Weights of a small self-supervised audio encoder (BEST-RQ): trained on notes from a synthesiser with random patches.
Rows from block 9, named by matrix and row number. Rows with one number belong to one channel. Each number is 50 + 12 x the weight over its row's rms, rounded and kept within 0 to 99. All counts start at 0.
# convs1: first pointwise conv (model.blocks.9.convs.1.weight, 192x192x1), inputs 96-191
# convs3: second pointwise conv (model.blocks.9.convs.3.weight, 192x192x1, transposed), outputs 96-191
convs1.85:56 54 48 75 64 44 33 60 43 47 29 40 63 45 43 44 51 45 57 53 42 65 87 57 54 38 40 67 55 47 49 50 49 51 52 41 45 45 39 63 57 49 53 46 20 62 48 38 63 50 31 51 37 72 52 38 40 32 50 66 48 56 61 55 54 65 20 43 49 45 53 68 69 55 54 52 41 61 41 55 46 56 42 53 56 59 54 36 51 55 43 47 45 66 72 64
convs3.85:47 51 54 43 46 36 54 54 43 62 05 48 34 35 53 65 44 62 52 46 69 52 57 68 37 63 62 41 40 64 61 47 57 66 49 55 54 66 46 50 58 52 57 62 29 51 43 63 37 67 23 47 43 61 40 39 63 52 48 32 30 40 53 55 48 46 34 69 44 32 62 50 53 51 52 57 52 25 68 52 33 53 42 37 49 24 50 52 48 59 67 61 67 29 58 68
convs1.86:40 65 67 50 74 47 39 35 73 59 46 50 48 31 48 60 38 43 56 40 62 72 63 36 43 52 30 18 35 64 34 43 69 50 44 56 68 41 22 57 42 63 38 59 64 40 44 50 32 53 34 40 64 55 60 57 32 35 36 54 71 63 58 40 38 68 46 38 44 44 56 48 53 44 57 41 48 70 53 37 57 33 49 66 27 25 39 69 40 61 65 58 46 36 43 61
convs3.86:55 63 44 49 59 38 62 42 47 33 49 62 58 42 41 61 39 58 31 64 19 83 42 50 49 53 54 56 70 60 56 57 44 42 41 69 60 36 31 22 45 46 34 47 67 48 72 51 52 47 38 53 51 45 58 40 27 41 42 51 47 09 20 50 41 32 53 35 71 52 36 48 81 55 60 69 56 53 47 64 58 66 48 43 37 89 62 47 41 56 36 41 42 79 65 48
convs1.87:52 26 51 46 52 57 62 40 33 43 39 31 38 31 37 45 51 41 65 60 45 53 53 48 10 50 58 37 53 40 65 60 52 56 59 55 65 45 49 50 45 53 38 45 42 25 44 49 39 46 48 59 59 56 53 54 51 46 55 39 50 76 73 41 22 69 51 59 57 59 70 52 53 38 67 56 32 46 37 56 39 44 55 76 52 51 43 39 53 49 47 43 72 54 37 62
convs3.87:31 46 62 48 56 40 39 53 50 50 56 49 53 50 42 47 51 46 46 52 44 46 64 36 33 56 41 36 48 31 71 51 37 32 47 51 21 31 49 40 23 53 23 57 64 59 43 44 37 49 50 38 58 58 44 61 54 39 62 33 74 54 50 50 61 47 57 33 36 41 61 41 41 51 43 64 48 52 63 61 44 54 41 50 48 40 39 60 43 54 45 41 55 37 41 32
convs1.88:54 56 59 49 41 61 52 52 78 39 36 51 61 68 67 51 41 33 41 54 49 66 47 44 38 26 59 42 39 40 48 61 51 57 59 60 61 34 53 50 50 60 47 54 50 35 52 80 42 31 53 51 39 54 46 47 49 68 44 49 52 76 46 65 35 62 40 41 40 60 39 24 60 51 46 48 48 53 62 76 61 47 66 59 48 80 38 62 55 72 51 32 58 59 58 44
convs3.88:31 51 31 55 48 36 42 55 41 84 59 61 59 36 50 61 52 59 58 42 58 51 64 32 57 40 41 52 50 61 41 45 55 61 42 54 41 36 52 24 43 49 47 48 63 46 67 57 60 71 46 30 60 45 44 48 39 67 53 33 50 27 47 24 33 43 45 69 30 45 51 21 48 26 56 49 70 63 33 46 35 44 41 78 51 52 54 57 41 78 48 57 44 70 67 51
convs1.89:51 57 45 60 43 47 80 42 47 44 31 63 64 53 57 50 31 46 56 41 35 73 69 48 46 47 47 38 41 44 43 49 50 43 35 58 47 50 58 58 53 56 60 47 60 34 55 64 32 38 49 20 62 45 37 63 57 41 65 50 63 05 45 56 63 31 58 56 40 56 60 48 47 36 61 46 52 49 52 73 61 57 36 70 40 36 45 73 60 66 51 52 48 69 60 57
convs3.89:48 45 50 36 54 45 63 38 61 53 75 43 73 56 47 29 61 61 45 58 33 25 30 48 43 48 59 49 63 74 60 46 24 45 40 46 38 70 70 53 51 53 48 60 34 61 50 30 60 50 58 43 67 66 50 51 50 43 60 47 48 57 55 78 49 39 16 44 42 59 46 52 37 44 57 50 30 57 48 76 57 52 70 30 41 55 42 64 50 62 66 47 78 47 39 46
convs1.90:84 46 31 50 43 42 70 84 52 34 67 59 56 51 44 43 44 57 63 35 35 45 50 41 40 50 60 68 66 57 65 37 57 55 57 77 46 25 60 50 46 42 39 64 61 50 49 58 26 60 56 58 45 45 56 58 58 47 53 51 46 56 72 42 45 48 40 59 50 59 42 48 26 49 30 58 54 32 50 33 57 35 49 43 48 62 26 43 64 65 80 53 60 43 50 38
convs3.90:35 74 57 47 50 59 56 69 68 29 48 45 41 33 64 66 46 35 54 49 71 60 49 42 38 34 36 49 68 40 53 43 66 44 61 48 41 52 52 57 88 38 42 63 39 49 36 49 45 57 52 40 56 56 34 53 44 33 06 61 35 53 59 53 49 52 43 46 46 67 63 51 48 47 38 37 58 33 60 63 48 57 46 45 43 51 29 53 59 41 50 45 67 46 41 42
convs1.91:36 42 42 60 45 51 15 43 35 59 39 37 36 67 73 37 63 42 56 36 52 56 62 54 46 38 40 56 56 40 67 39 57 44 37 52 47 70 59 71 57 61 46 45 46 63 50 33 54 49 44 54 78 36 47 23 38 50 39 60 60 63 44 30 32 54 50 49 53 65 34 54 50 57 66 69 25 46 44 60 59 56 53 61 65 48 46 64 39 49 62 65 51 70 41 22
convs3.91:45 79 56 18 52 52 25 28 40 58 52 31 48 48 51 51 61 53 54 39 39 53 53 58 52 49 71 53 74 51 61 43 49 57 70 65 47 61 55 56 41 56 53 45 48 48 52 58 50 52 43 50 56 44 48 63 39 63 51 47 47 41 58 48 56 75 59 49 52 51 47 57 54 38 55 47 16 55 61 41 63 49 58 62 71 30 50 57 55 54 55 33 60 39 29 47
convs1.92:61 30 68 68 45 50 60 47 44 63 31 36 59 59 50 63 65 61 61 53 52 20 40 43 57 42 37 34 43 42 73 66 44 42 42 76 31 39 99 64 36 56 51 53 52 53 50 52 61 55 40 25 39 46 48 49 73 40 44 41 50 41 51 32 47 53 22 42 60 61 50 56 52 41 67 22 66 66 54 47 53 52 51 43 65 65 59 38 42 48 63 36 48 52 63 49
convs3.92:33 31 48 53 63 52 48 50 61 57 32 63 43 58 25 66 45 36 57 61 46 37 55 53 43 46 45 41 41 62 26 43 47 48 63 53 64 49 99 54 62 76 67 37 54 55 44 52 46 52 70 48 27 42 55 48 59 58 29 45 52 40 94 54 48 42 41 65 70 36 43 54 56 48 50 39 63 47 47 58 52 47 62 18 59 61 67 70 54 48 56 45 51 41 50 66
convs1.93:67 65 51 63 48 56 48 57 22 15 50 50 59 50 59 55 38 70 57 45 48 53 46 53 59 65 73 52 50 30 38 63 60 43 75 44 56 49 43 75 56 56 51 57 60 58 47 53 46 44 52 71 79 48 80 59 58 55 44 50 61 36 59 66 45 49 33 38 40 46 60 70 44 42 72 45 57 27 35 33 57 74 41 42 37 62 36 30 47 71 57 28 51 45 62 50
convs3.93:42 13 41 49 51 42 58 63 56 43 60 46 61 32 67 50 54 34 54 65 64 42 48 51 46 32 68 39 39 42 32 52 69 58 47 30 59 34 54 46 46 26 58 49 33 50 51 31 37 62 60 62 58 54 52 46 48 51 21 60 48 58 49 32 68 43 59 69 49 62 64 38 68 61 44 32 62 49 72 56 44 55 56 24 61 39 42 54 48 24 54 40 53 34 18 62
convs1.94:67 51 47 75 59 54 49 52 17 25 55 52 51 46 74 33 56 63 37 41 63 57 45 47 32 36 49 38 78 61 61 32 51 51 70 46 48 38 40 62 76 35 46 51 49 73 49 44 52 62 47 43 59 45 61 57 42 53 55 50 42 41 63 46 44 31 51 69 51 51 37 75 63 42 61 80 61 51 39 52 57 48 61 53 55 64 52 49 37 61 47 54 56 27 83 58
convs3.94:60 42 38 41 51 42 55 44 63 36 30 26 55 44 67 63 55 37 54 69 24 32 59 54 44 57 50 47 54 52 46 41 77 58 39 66 59 57 40 47 70 50 30 92 61 56 48 49 48 49 34 73 47 56 61 46 71 48 39 72 64 47 38 59 49 53 53 58 22 44 50 62 53 45 58 54 34 37 48 42 47 23 52 56 55 51 53 71 57 53 34 80 48 35 61 66
convs1.95:38 53 59 55 39 32 45 35 37 50 44 48 51 72 39 44 52 43 58 72 51 44 42 32 35 42 49 23 53 53 51 53 43 59 32 51 57 56 59 50 61 29 40 55 41 59 31 61 50 41 34 36 69 43 68 47 42 29 41 62 53 62 33 45 26 58 61 40 56 44 47 67 60 39 70 49 70 40 35 42 51 38 58 59 55 37 45 48 58 55 37 38 64 53 28 45
convs3.95:37 47 46 55 20 56 55 66 49 62 22 52 48 55 54 38 47 54 54 36 63 51 60 51 60 58 47 63 61 61 44 33 45 61 04 48 65 55 39 44 56 42 35 60 29 36 72 37 57 43 56 51 41 51 47 57 35 64 40 31 63 57 52 56 29 29 53 63 71 49 46 50 59 56 58 68 45 38 59 46 59 32 61 61 63 38 50 47 73 69 47 74 41 64 60 52
convs1.96:53 80 52 66 45 60 54 46 47 59 51 45 57 22 56 72 67 57 56 55 22 20 51 64 43 58 52 65 39 40 51 50 61 61 46 69 65 48 69 49 50 78 52 38 52 50 51 45 41 54 73 48 63 51 43 38 46 56 42 46 50 55 57 17 57 41 60 55 48 34 49 32 35 56 46 32 53 50 35 46 38 39 38 49 56 59 60 65 47 38 60 46 35 47 39 57
convs3.96:28 60 59 56 60 58 68 66 35 59 51 47 36 53 47 50 47 46 54 43 48 52 39 72 44 42 40 44 38 45 59 42 54 54 45 63 62 48 29 41 44 46 42 64 37 52 53 52 91 51 45 50 66 36 32 51 44 62 44 53 67 38 70 49 56 44 50 66 54 57 55 35 42 42 74 46 28 60 71 66 53 43 45 43 60 62 39 49 37 65 55 55 40 63 51 49
convs1.97:55 69 47 57 53 59 59 42 41 52 57 41 51 72 42 46 46 54 52 32 59 54 55 66 54 60 59 60 65 54 61 51 47 65 52 35 25 38 54 51 50 60 59 44 33 38 47 59 59 60 66 55 54 63 71 89 37 22 59 50 52 56 62 47 36 47 48 42 55 46 47 62 66 73 52 41 51 24 44 62 61 42 43 56 53 60 41 33 58 70 46 52 66 42 33 28
convs3.97:36 64 22 48 28 56 25 56 47 43 52 66 59 36 45 52 65 59 46 57 48 38 63 64 66 58 46 50 39 37 52 23 64 63 54 59 60 55 50 59 56 56 51 46 57 52 52 47 52 70 39 61 71 48 39 45 48 38 54 44 40 58 32 36 47 50 58 71 54 55 35 45 59 50 56 51 39 40 38 36 75 72 68 48 53 69 63 50 48 38 56 27 45 67 66 69
convs1.98:42 57 36 54 40 53 53 57 79 62 55 45 44 58 33 38 50 62 43 58 45 28 53 69 55 54 45 55 27 58 48 39 78 58 33 45 64 58 41 26 50 51 55 54 60 48 38 64 51 44 55 64 44 65 52 30 37 51 49 52 59 41 74 39 71 44 57 69 49 42 40 33 22 39 49 29 57 47 55 46 46 49 41 53 57 41 44 72 38 17 37 55 50 64 20 53
convs3.98:64 38 61 57 50 55 43 41 40 35 59 45 32 45 53 66 37 70 41 40 60 43 44 31 43 66 45 44 64 49 51 58 42 49 39 49 34 58 50 42 45 49 65 52 58 36 51 46 26 14 53 47 30 54 35 49 56 44 61 40 47 25 45 54 76 44 41 37 33 50 44 69 71 59 54 52 43 66 41 50 40 38 46 63 39 51 67 35 37 49 36 35 43 33 59 53
convs1.99:25 55 66 60 51 47 45 55 62 44 43 52 38 38 46 37 53 52 65 34 40 44 55 39 53 49 44 70 64 50 30 59 66 41 61 61 56 39 93 57 38 63 54 42 50 43 45 44 50 60 34 51 65 41 48 30 61 46 38 57 47 47 45 47 54 59 68 45 28 57 67 43 43 28 57 51 46 53 38 62 40 59 54 67 37 58 53 45 73 37 47 40 52 61 48 62
convs3.99:45 65 47 44 41 44 57 65 61 66 34 52 54 46 43 66 48 51 63 68 55 37 62 47 44 47 68 28 58 53 54 51 84 46 73 67 68 51 74 39 61 62 64 52 46 61 51 55 28 48 43 56 56 38 38 54 28 46 47 42 61 47 74 58 39 46 63 57 78 55 31 65 58 36 50 60 55 39 66 36 68 43 33 53 43 54 60 55 43 54 68 58 36 42 42 61
convs1.100:41 34 25 39 45 59 65 35 42 58 52 32 45 59 43 63 39 53 62 58 50 56 46 64 25 40 63 48 45 42 69 47 57 65 32 61 55 62 56 64 74 48 62 33 23 55 15 47 37 38 46 44 71 70 39 45 76 25 63 24 47 66 64 48 44 51 38 58 39 39 54 63 71 53 45 62 42 46 50 43 36 48 45 47 54 38 42 48 61 54 45 66 42 50 29 46
convs3.100:33 36 63 51 38 28 37 40 64 54 46 43 51 32 52 46 36 42 58 45 37 57 55 62 50 59 24 30 60 49 37 44 54 44 39 59 37 45 57 55 52 67 47 48 84 59 59 49 41 67 49 44 70 42 63 50 12 23 39 34 26 31 53 50 69 44 48 56 54 44 30 56 42 37 49 21 48 28 39 53 65 64 41 43 49 44 45 33 55 71 54 70 53 50 53 54
convs1.101:83 56 26 61 48 42 47 61 53 50 53 62 43 71 38 51 53 82 58 46 53 65 50 55 41 62 47 42 67 65 58 43 56 47 64 53 53 18 38 60 57 26 62 54 36 62 48 42 45 46 48 34 65 50 49 59 42 51 63 39 57 24 45 48 44 48 42 55 69 46 54 39 67 57 41 56 48 48 36 43 61 28 46 47 48 46 32 47 38 64 51 35 49 61 68 40
convs3.101:45 62 52 47 47 56 42 52 65 58 40 45 51 84 44 51 46 50 60 39 54 48 63 60 67 41 59 59 63 45 45 56 55 59 63 49 50 36 48 37 35 52 54 35 60 33 67 41 63 43 56 51 49 19 52 46 50 65 94 49 59 61 48 79 47 55 56 55 60 78 39 58 76 47 50 45 50 59 51 56 46 83 39 37 55 64 55 47 34 26 62 52 46 37 61 40
convs1.102:49 43 52 36 60 49 11 53 45 53 61 50 53 47 46 46 47 26 47 50 56 71 86 36 24 33 47 50 56 56 46 69 43 39 64 69 65 41 43 35 58 59 57 43 64 53 46 73 47 61 33 39 68 49 44 67 48 60 60 45 47 44 60 47 49 47 42 55 54 34 49 56 49 54 55 50 57 65 76 64 30 54 48 51 49 72 34 45 63 55 42 48 66 57 56 64
convs3.102:48 67 47 59 56 41 78 55 44 66 50 57 65 22 50 54 45 60 52 40 49 34 54 54 39 59 58 42 45 32 48 46 58 50 44 54 54 61 55 73 56 46 35 58 44 24 46 51 50 62 47 62 53 46 46 29 40 44 44 49 52 48 40 27 50 53 34 55 61 80 48 50 60 39 56 45 50 53 47 45 62 59 45 87 55 70 54 37 43 42 54 35 59 62 69 53
convs1.103:46 41 48 65 42 49 28 51 27 60 52 66 64 53 41 50 73 52 42 28 49 61 56 60 57 52 62 46 64 31 28 65 48 47 43 59 83 25 42 59 58 40 62 45 52 33 48 53 59 58 39 48 53 61 45 52 56 54 50 46 48 57 50 45 52 51 36 54 35 30 42 60 62 48 50 34 25 37 34 54 47 75 41 36 57 44 54 49 52 60 42 49 45 37 65 64
convs3.103:52 35 65 40 55 53 59 53 42 66 51 39 73 56 34 37 43 51 76 45 34 31 59 32 51 39 39 39 60 65 28 45 50 31 45 57 72 63 44 42 42 63 56 33 51 66 38 42 64 51 60 65 59 66 62 68 36 56 56 42 55 38 41 41 57 55 39 59 40 45 49 54 53 58 42 58 25 69 56 54 73 54 41 45 54 45 51 47 55 46 59 49 54 56 55 52
convs1.104:38 51 16 54 48 58 42 51 55 81 67 37 69 41 30 54 56 46 56 40 59 55 55 59 38 24 34 50 50 57 58 47 42 50 45 54 48 47 44 61 37 51 68 40 49 66 38 45 46 62 54 42 40 34 63 61 44 39 42 70 23 41 39 70 31 59 55 51 47 58 59 40 61 51 48 55 40 51 47 39 64 31 64 44 57 42 55 49 54 59 55 34 58 34 41 75
convs3.104:46 56 37 48 62 44 65 62 72 47 51 33 44 29 52 44 62 48 28 40 57 53 66 54 56 62 41 57 56 53 66 43 51 62 53 54 78 59 23 65 34 39 45 54 34 36 46 38 41 36 62 49 44 51 64 58 51 31 57 44 60 25 56 28 68 62 43 57 52 55 37 45 61 27 26 42 62 50 46 61 49 38 38 55 64 48 67 52 29 62 53 40 59 46 47 31
convs1.105:52 46 39 52 55 43 50 53 40 48 47 61 66 44 43 33 49 31 53 55 71 60 59 78 38 59 46 31 70 50 48 71 46 54 24 53 59 55 54 61 61 49 30 58 23 43 24 55 38 55 54 66 56 66 29 40 62 25 37 28 51 48 46 40 51 37 70 44 33 37 66 45 35 57 44 60 33 43 49 54 56 41 37 81 50 43 59 44 62 53 60 42 28 60 50 52
convs3.105:53 56 43 54 49 63 67 40 58 53 51 62 52 47 55 62 47 50 36 73 60 40 64 63 48 53 45 30 45 70 40 83 55 51 63 50 46 65 56 67 60 52 15 62 79 62 39 50 40 68 61 41 45 46 77 31 69 22 45 30 61 55 68 69 44 78 31 61 55 65 45 66 35 68 36 42 49 45 48 39 59 33 44 48 44 37 54 46 38 50 49 58 55 48 51 33
convs1.106:46 50 48 45 48 61 48 45 63 25 49 48 51 38 45 42 50 71 49 54 40 27 39 40 39 42 42 59 27 34 62 69 82 55 50 25 43 40 65 58 50 36 44 66 68 66 35 54 54 55 88 46 41 48 50 35 64 51 61 58 31 52 46 70 64 41 55 36 53 52 54 27 50 51 42 35 36 47 48 41 58 53 37 55 39 54 47 48 42 37 33 44 57 63 66 43
convs3.106:47 58 49 47 46 68 49 47 32 65 48 47 46 48 50 32 44 55 34 52 39 28 52 43 62 75 65 44 53 30 39 45 43 49 50 05 56 45 31 56 46 46 56 56 55 69 44 63 33 53 42 66 46 33 55 42 39 41 48 34 51 53 41 40 54 40 39 59 33 50 39 68 34 48 79 54 48 52 67 28 44 44 53 45 62 55 65 50 56 37 42 54 54 53 55 65
convs1.107:43 54 59 35 49 44 41 40 37 40 42 51 63 70 70 33 58 53 67 41 28 40 41 42 25 71 63 19 34 39 79 55 43 55 67 59 46 52 59 11 37 61 46 52 42 45 51 47 52 58 55 57 53 56 52 53 51 53 51 57 45 42 66 46 44 64 36 43 47 37 61 66 54 57 49 58 80 40 39 43 61 38 69 55 40 68 64 66 57 53 54 41 49 51 47 25
convs3.107:27 75 52 70 53 52 44 65 53 57 46 49 44 61 39 47 35 58 51 41 68 37 48 61 76 45 50 64 39 44 36 63 69 51 52 48 43 51 61 90 54 53 46 51 59 52 55 52 49 52 46 68 40 64 27 41 48 56 42 37 52 50 64 48 47 69 29 41 68 47 28 57 41 49 68 46 68 32 60 54 22 38 44 35 42 48 47 38 58 69 56 44 37 50 57 73
convs1.108:42 32 47 43 28 69 38 40 47 18 49 66 37 61 28 43 49 45 65 68 56 53 58 52 43 51 64 49 53 62 49 37 37 67 53 40 31 71 55 74 46 42 47 51 60 52 55 61 42 55 47 52 55 37 40 42 59 39 35 39 50 32 54 52 60 49 30 46 49 55 52 52 55 44 42 43 39 45 70 48 23 49 55 57 48 56 32 64 40 49 44 56 52 49 39 60
convs3.108:69 51 66 36 42 26 50 51 34 28 74 47 49 72 84 21 56 57 22 76 50 33 50 40 43 42 59 42 62 47 48 33 48 54 43 60 54 64 49 67 39 44 53 35 59 53 42 55 43 41 48 58 43 52 49 56 39 28 47 35 48 54 39 55 65 54 68 48 31 60 41 57 79 59 55 53 62 40 77 54 54 23 45 35 47 66 34 46 35 45 52 60 62 49 54 59
convs1.109:69 28 75 48 50 52 44 37 59 64 47 37 45 54 61 40 53 51 37 43 50 72 50 60 34 61 56 77 59 58 43 52 62 52 59 52 66 60 55 60 79 57 33 65 45 67 23 55 45 50 58 60 55 52 25 34 77 58 54 45 45 40 47 44 57 50 51 28 36 41 52 66 58 52 67 48 43 46 53 66 53 69 71 68 59 35 36 44 62 53 73 53 53 60 69 57
convs3.109:69 46 58 39 64 37 53 36 33 48 46 54 47 74 23 38 42 44 72 45 50 53 59 54 59 42 30 27 55 30 69 57 30 62 36 47 51 38 43 41 44 71 58 54 38 55 58 45 54 42 37 58 43 42 16 49 79 49 58 51 34 44 44 59 44 49 63 31 46 51 66 56 42 51 58 53 47 37 60 55 47 61 52 45 61 66 56 58 57 55 48 63 62 48 53 31
convs1.110:57 56 56 68 43 54 35 48 30 66 71 42 47 66 48 40 57 56 49 38 59 56 50 50 40 59 55 50 43 35 61 80 44 35 63 65 72 64 55 57 66 54 48 81 30 50 39 73 57 40 53 36 50 56 57 45 40 49 55 50 48 48 37 49 55 50 57 50 59 46 57 47 76 52 66 56 61 59 41 39 27 43 40 52 52 54 54 60 71 59 45 77 65 59 32 52
convs3.110:40 59 44 41 25 67 46 63 61 55 50 60 48 70 52 64 56 64 49 58 00 53 44 60 54 55 42 34 58 44 63 42 59 55 40 51 52 51 50 64 40 70 53 53 52 40 33 52 54 73 49 57 63 51 51 62 44 59 35 80 95 52 33 50 47 55 43 57 43 38 15 67 45 52 47 63 46 27 55 46 41 42 67 49 66 43 60 36 40 73 48 51 47 49 35 73
convs1.111:44 47 37 41 57 25 70 55 43 33 34 58 51 57 53 48 47 37 77 40 77 33 32 57 58 40 57 54 51 51 33 53 41 59 79 70 40 40 44 62 67 47 42 44 42 50 44 56 35 59 54 58 52 24 65 56 79 33 40 53 55 52 46 50 51 58 55 54 59 53 50 41 46 62 52 49 43 56 33 52 49 52 63 52 40 56 45 53 42 51 41 53 65 79 38 60
convs3.111:38 69 45 48 32 49 35 58 53 31 39 37 51 31 60 46 65 58 43 46 34 62 64 40 57 44 66 73 61 50 35 48 53 52 39 36 54 50 73 70 46 41 57 51 60 35 52 54 52 73 19 51 49 55 61 44 37 53 68 43 43 54 50 52 59 44 66 42 49 56 58 56 56 61 54 61 60 51 32 26 61 50 56 28 75 47 62 35 62 53 45 32 52 78 75 56
convs1.112:20 58 64 48 58 39 29 34 33 62 37 32 58 52 71 40 50 25 68 56 42 25 46 54 37 51 38 62 59 47 35 58 61 42 50 52 50 37 37 49 50 73 62 53 50 46 51 47 45 47 69 68 44 53 23 27 61 68 53 39 37 69 49 44 56 61 55 44 66 50 52 53 58 54 55 55 55 38 74 61 62 61 59 64 59 66 61 43 43 59 38 44 22 68 34 52
convs3.112:50 24 46 32 55 58 48 51 40 57 90 55 53 64 56 33 43 55 44 70 47 37 76 36 57 68 56 37 46 39 32 50 48 63 70 56 56 66 61 50 47 48 50 32 53 61 39 26 80 33 58 58 43 51 53 70 56 52 60 60 45 62 46 49 63 39 20 59 62 59 58 49 45 53 69 42 44 45 66 45 49 51 44 35 35 34 55 51 29 41 62 61 67 48 28 42
convs1.113:54 65 38 43 41 55 79 50 41 45 36 45 49 63 51 29 54 76 69 51 48 38 62 33 76 96 60 61 53 26 50 46 87 56 65 45 53 62 69 69 41 32 38 68 36 37 61 56 38 54 32 47 58 55 61 51 66 36 31 41 41 50 44 65 56 66 52 41 39 46 50 43 41 54 59 44 38 53 27 48 54 51 46 53 49 55 43 38 66 51 71 41 37 52 45 40
convs3.113:36 52 51 55 38 41 52 39 49 43 53 72 41 47 53 26 34 54 69 47 49 52 51 31 52 79 24 53 44 42 47 43 34 56 67 27 40 39 48 51 60 67 55 54 34 52 49 81 58 62 41 72 66 60 47 40 44 61 35 52 51 43 40 71 54 42 65 51 51 48 50 46 52 54 66 63 62 65 85 48 48 40 43 63 43 54 41 64 44 37 54 50 42 60 56 65
convs1.114:39 44 84 51 58 74 57 37 48 64 53 49 43 43 49 63 49 37 27 53 42 51 28 51 44 54 44 67 04 57 47 55 52 72 71 43 76 46 66 52 46 58 44 39 58 43 38 45 61 68 55 58 51 54 57 37 56 63 30 31 52 29 49 43 29 80 60 50 46 51 45 41 66 32 54 58 27 51 57 63 50 58 59 52 37 55 61 40 37 52 44 32 50 52 59 60
convs3.114:56 58 58 52 51 44 32 54 28 46 64 51 49 99 34 61 48 45 34 50 36 50 57 45 57 37 40 54 33 50 55 56 64 57 18 37 51 60 29 52 56 49 56 29 45 31 62 41 39 53 47 56 54 36 61 59 53 41 49 41 23 48 32 47 39 55 79 72 49 42 47 39 42 59 64 62 56 75 50 54 43 44 66 56 80 51 57 32 63 43 62 30 50 40 50 39
convs1.115:35 51 55 43 42 58 50 61 39 45 66 46 64 62 48 61 69 34 45 64 58 39 39 22 50 40 41 69 33 65 54 57 37 43 63 52 64 61 54 28 41 60 73 21 70 59 68 51 75 38 49 46 64 55 69 32 48 77 54 39 62 60 35 54 44 76 44 63 53 67 38 55 67 42 57 65 58 55 44 46 50 41 62 76 55 58 52 48 67 58 43 40 55 66 31 56
convs3.115:42 60 49 61 43 40 70 36 51 62 52 56 34 41 44 52 53 46 63 47 48 42 37 42 40 48 40 45 50 68 48 68 34 50 70 54 77 55 41 66 47 34 29 41 68 60 44 61 46 68 69 56 53 63 48 50 54 37 42 41 31 51 53 52 54 69 54 61 59 74 60 61 36 28 56 37 57 66 44 19 52 47 36 41 69 49 64 49 42 55 73 37 60 52 48 38
convs1.116:67 52 37 46 59 54 61 62 38 41 56 72 45 53 45 60 53 43 47 57 45 67 56 51 56 33 59 52 38 53 49 48 54 44 60 38 33 80 44 73 48 37 52 50 41 53 56 22 49 68 49 30 51 63 63 43 50 52 27 67 42 46 31 41 18 48 38 43 59 61 40 54 52 66 52 55 22 43 98 48 64 56 47 60 55 56 52 53 47 36 63 47 32 57 56 36
convs3.116:51 31 28 70 73 35 42 63 39 60 63 39 45 39 55 23 44 58 53 30 59 60 42 57 34 27 42 53 52 55 38 58 33 49 54 47 45 50 48 51 61 59 52 52 55 44 45 54 43 39 60 99 50 64 62 54 57 58 34 47 50 53 59 39 51 29 29 40 31 46 46 54 65 47 30 60 51 47 64 49 40 35 63 37 55 41 52 71 60 40 57 39 53 54 33 71
convs1.117:53 45 84 57 33 60 40 57 38 45 56 44 32 40 31 48 46 42 45 60 51 65 42 50 57 54 70 51 23 44 41 41 58 65 83 59 36 70 53 34 43 56 51 60 44 49 57 58 51 36 32 59 56 48 39 37 51 42 56 40 46 75 13 50 36 38 40 46 52 54 60 65 59 47 48 74 59 50 55 37 52 73 60 46 34 63 64 42 61 82 54 64 47 56 45 36
convs3.117:27 54 42 49 46 69 34 49 53 67 46 65 64 67 53 43 54 59 30 49 43 49 26 45 56 39 46 61 11 52 57 59 39 64 69 66 55 56 51 50 49 34 47 47 63 39 54 42 35 47 66 48 40 55 53 35 65 68 73 75 47 32 54 48 37 47 44 54 53 51 26 55 53 41 71 47 67 59 36 40 31 57 57 50 47 58 62 71 50 42 51 42 55 44 56 41
convs1.118:58 40 67 47 64 52 43 58 51 36 50 61 43 42 46 51 50 37 75 27 57 60 46 55 44 68 38 60 50 46 59 59 36 47 51 43 29 38 51 66 50 48 70 47 51 46 64 57 72 54 42 40 51 57 39 62 61 65 32 92 45 45 39 58 32 44 49 25 45 66 67 46 46 45 40 59 76 44 43 43 53 72 61 76 41 58 50 64 46 31 66 59 30 48 70 44
convs3.118:47 68 40 31 28 59 40 76 38 61 52 30 64 34 50 51 44 53 63 68 39 57 45 52 41 54 62 39 55 39 40 48 47 35 54 54 40 50 54 42 48 53 31 40 37 53 33 37 32 38 48 42 53 35 30 32 56 50 38 20 85 30 49 45 45 39 56 26 67 65 27 58 54 78 50 59 69 61 47 42 56 53 30 43 50 49 38 33 63 42 76 52 59 58 47 50
convs1.119:48 50 46 47 30 50 51 53 71 51 53 59 38 37 47 33 44 69 51 55 47 20 43 55 34 51 47 46 46 53 49 66 58 40 70 53 66 54 50 55 48 47 62 43 98 41 34 63 47 58 93 51 66 49 57 42 64 50 63 37 46 32 51 42 49 51 72 45 57 52 55 36 39 38 57 46 60 39 27 56 51 49 57 50 40 34 58 55 62 25 53 40 36 48 31 56
convs3.119:63 54 39 46 57 34 75 52 56 43 56 60 36 48 51 53 60 59 53 38 41 76 67 47 37 44 42 45 78 50 62 47 27 57 57 69 47 51 54 48 49 36 50 36 39 44 54 45 54 43 59 50 60 65 48 55 52 48 24 52 42 52 58 61 51 51 32 53 65 39 71 16 52 51 34 46 54 52 66 59 48 50 42 55 54 49 47 44 47 99 49 55 55 53 42 46
convs1.120:52 59 56 45 67 48 24 47 59 79 44 62 55 56 47 52 43 43 58 47 33 25 48 49 46 51 46 56 55 60 42 32 55 38 42 44 54 56 53 54 27 43 44 48 79 42 51 33 39 52 77 61 63 43 56 38 38 43 62 57 43 39 77 49 68 35 69 37 47 44 50 44 44 47 26 48 44 47 33 48 75 62 46 50 37 40 44 55 50 28 40 30 25 57 54 57
convs3.120:47 59 15 46 56 31 47 64 46 65 52 58 62 57 63 64 52 49 62 57 50 70 69 61 40 51 29 38 49 58 72 38 45 61 60 32 48 42 38 66 83 54 56 41 30 63 58 55 47 57 44 67 18 55 59 45 58 51 20 49 51 48 32 47 67 53 64 57 60 41 53 18 47 43 33 28 34 51 46 45 48 37 50 48 47 44 46 54 48 79 40 39 32 30 48 37